From a checkpoint of a small image classifier: norm layernorm.
Rows from block 4 of a small image classifier, named by matrix and row number. Rows with one number belong to one neuron. Each number is 128 + 24 x the weight over its row's rms, rounded and kept within 0 to 255. All counts start at 0. After the name is the row's rms in percent of the matrix's.
After each neuron's rows are labels from the 100 images, of 14976, where the neuron reaches its largest size: "patch colour" is the nearest of a few named colours to the mean colour under the peak. Only what is clearly more common there than usual is listed. The data: rendered landscapes of hills, water and sky.
# gate: MLP gate (model.blocks.4.mlp.gate.weight, 576x192), inputs 64-127
# fc1: MLP up (model.blocks.4.mlp.fc1.weight, 576x192), inputs 64-127
# fc2: MLP down (model.blocks.4.mlp.fc2.weight, 192x576, transposed), outputs 64-127

gate.370 099 [138 137 105 137 141 130 112 113 136 153 170 134 120 118  92 116 109  92 120 136  83 132 115 173  87  92 149  97 137 153 113 107 145 127 104 159 134 145 114 141 105 121 152 125 147 146 102 161 128  93 135 117 136 111 141 139  91 111 150 160 115 160 134 157]
fc1.370 106 [133 134  83 147  95  78  85 126 101 144 135 105 121  89  97 109 183  92 165 138 127 145 149 153 153  92 131 153 122 125  74  94 183 120 152 146  89 142 121 137 138 103 163 112  92  91 171 136 117 121 115 125 130 119 129 116 130 156 153 113 123 137 121 163]
fc2.370 101 [123 113 101 135 125 155 126 115 128 147 149 131 117 185 124 134 137 148 164 111 104 142  93 119 128 132 142 134 119 125 149 163  99  87  61 124 144 168 110 143 135 110 109  98 126 146 123 137 133 134 116 144  83 125 122 151 118 125 122  99  89 150 140 130]
patch colour: black

gate.115 116 [100 163 112 131 140  85 149 117 130 108 137 131 123 137 133 113 135 103 150 174 136 108 106 131 124 116  98  98 127 160 157 142 175 125 124 110 117 127 108 144 123 132 140 119 117 145 173 161 118 133 165 115 102 113  96 108 149 124 150 154 140 166 123 142]
fc1.115 131 [183 158 107 152 171 155 140 155 119 133 177 138 150 158 108 124 115 176 104  94 105 145 122 166 127 143 116 103 138 106 156 124 137 131 125 131 136 115 105  87 140 109 106  84 136 119 112 147 170 114 150 121 115 117 115 138 141 159 168 107 165 101 116 175]
fc2.115 197 [106 126 142 111 168 132 134 126 117 113 145 108 140 117 134 148 148 163 201  99 123 105 110 138 145 124 125 136 140 120 140 155 122  80 118 107  84  99 126 134 107 135 148 133 110 125 199 167 124 121 142 114 132 122 118 123 139 115 118 128  63 141 166 124]
patch colour: black

gate.533 104 [ 95 162 166 141 156 151 127 124 158 128 111 131 147 149 107  98 157 131 116 152 138 139 114 170  98 124 115 122 110 142  99  90 168 156 111 109 120  96 147 105 154 107 142 136 122 125 133 164 121 155 178 147 144 153 109  89  99 116 153 145 105 142 167  98]
fc1.533 099 [130 169 146 133 145 139 123 129 158 148  99 119 125 120 156 129  87 142 146 100 128 150 150 123 157 102  73 150 144 117 167 112 144  96 112 138 115 164 119  96 104  89 106 152 108  91 151 165 105 136 107  97 168 116  98 149 121 114 101 141 134 196 149 154]
fc2.533 112 [ 87 151 125 138 160 145 141 128 140 168 107 109 128 105 168 136 144 159 128 140 116 109 132 161 107 102 125 107 116 111 143 103 162 112 109 147 106 131 157 140 148 132  54 163 116 152 143 133 154 104 113 121 100 123 133 119 128 146 122 147  97 116 127 157]
patch colour: black

gate.516 103 [121 167 113 135 151 173 154 132 153 133 136 110 137 102 129 129  91 149 138 155 111  95  97 104 101 113 117 124 118 112 157 154 171  95 120 162  95 153 184 136 113 136 112 137 153 119  85 103 143 181 151 162 171 192 108 160 146 109  99 137 153 135 122  92]
fc1.516 095 [137 149  92 134 123 126 117 144 126 125 141  98 164 158 124 185 139 139 141 150 157 122 113 127 150 107 157 149 100  97 147 131 188 146 114 108 104 115 115 133 123  97 131 145 114 154 122 141 120 103 103 133 168 165 113 103 143 131 126  87 113 101 119 117]
fc2.516 078 [152  66 128 138 138 142 129 155 100 104 136 159 107 125 102 107 104 129 110 144 132 161 151 149 138 178 137 107 157 139 127 101 102 144 139 114 128 148 106 141 104 137 134 144 117  97  68 137 127 109 135 139 122  97 124 121 129 150 144 124 141 129 136 116]
patch colour: cyan

gate.553 109 [135 127 153 137 131 117 104 166 149 132 153  77 164  92 152 126 139 154  85 145 115 145  99 142 121 102 136 134 153 113 103 135  96 107 118 113 106 165  89 136  70 112  95 108 133 159 109  88 162 172 105 120 127 107 105 104 132 107 113 137  86 122 147  95]
fc1.553 099 [134 112  95  89 186 106 175 120 155  73 124 128 163 125 121  92  97 161 155 148 134 110 135 141 151 173 159 153 155  95 167 109 114 104 132 148 170  96 111 106 132 131 123 154 123 129 130 163 166 159 117  95 114 121 115 107 150 101 130 150 113 155 137 102]
fc2.553 097 [140 124 117 146 151 125 114 147 117 155 118 145 141 124 159 160 104 133 124 105 131 147  63 164 159 147 132 155 131  94 114 110 130 110  94 111 103 123 113 139 104 136  74 117  86 152 105 148 155 100 139 124 108 151 183 134 138 140 138 142 173  98 106 148]
patch colour: cyan; brown

gate.570 091 [119 117 119 162 139 153 114  98 166 144 136  90 106 158 158 117 114 100 109 139  79 152 111 164 107 130 109  84 138 133  88 137 157 105 164 112  97 165  82 144  81 109 127 112 121 129 149 103 159 105 157 151 142 144 100  93  76 110 143 117 154 152 104 143]
fc1.570 091 [102 111 109 158 149 132 114 154 115 119 103 119 149 141 120 108 130 131 139 158 110  92 117  92 140 135 102 131  93 135 104 169 122 116 106 124 133 148 126 115 101 111 150 135  97 140 136 116 150 144 135 177 164 123  97 134 167 143 142 178 155 126 142 154]
fc2.570 058 [155 147  97 113 101 137 110 135 167 150 140  96  98 125 116 128 141 115 118 147 114 146 139 119 108 124 111 128 149 108 110 119 164 188 158 169 115  92 150  97 108 141 103 147 146 116 123  72 125 165  75 123 144 132 111  82 147 113 127 151 109 117 145  92]
patch colour: cyan; blue

gate.75 086 [131 147 105  99  91 142 104 154 129 164 103 107 173  74  94 116  85 143 156 137 141 110 131 117 135  99 174 103 115 146 105 116 137 150 127 114 118 184  92 100 146 146 100  83 157 134  76 112 106 125 138 169 128 143  96 107  75 149 102 165 157 141 140 130]
fc1.75 090 [139 122 150  85  90 126  94 151 140  98 171 114 113 153 110  96 114 165 161 130 158 131 105  97 166 163 124 112 136 117 112 140 105 158 100 151 165 120 114 141  92 115  90  96  99  99  96 138 119 123 162 141 144  93 149 144 126 106 147 145 174 129 171 167]
fc2.75 045 [132 149 135 137 149 124 138 121 134 138 131 119 107 152 117 121 103 153 110 156 119 125 139 164 155 144  85 139 167 121  95 100 149  83 113 103 170 109  85  96 101 148 150 165 123 143  88 125 128  65 152 110 173 167 135 169 147 127 157 163 142 144 121 137]
patch colour: cyan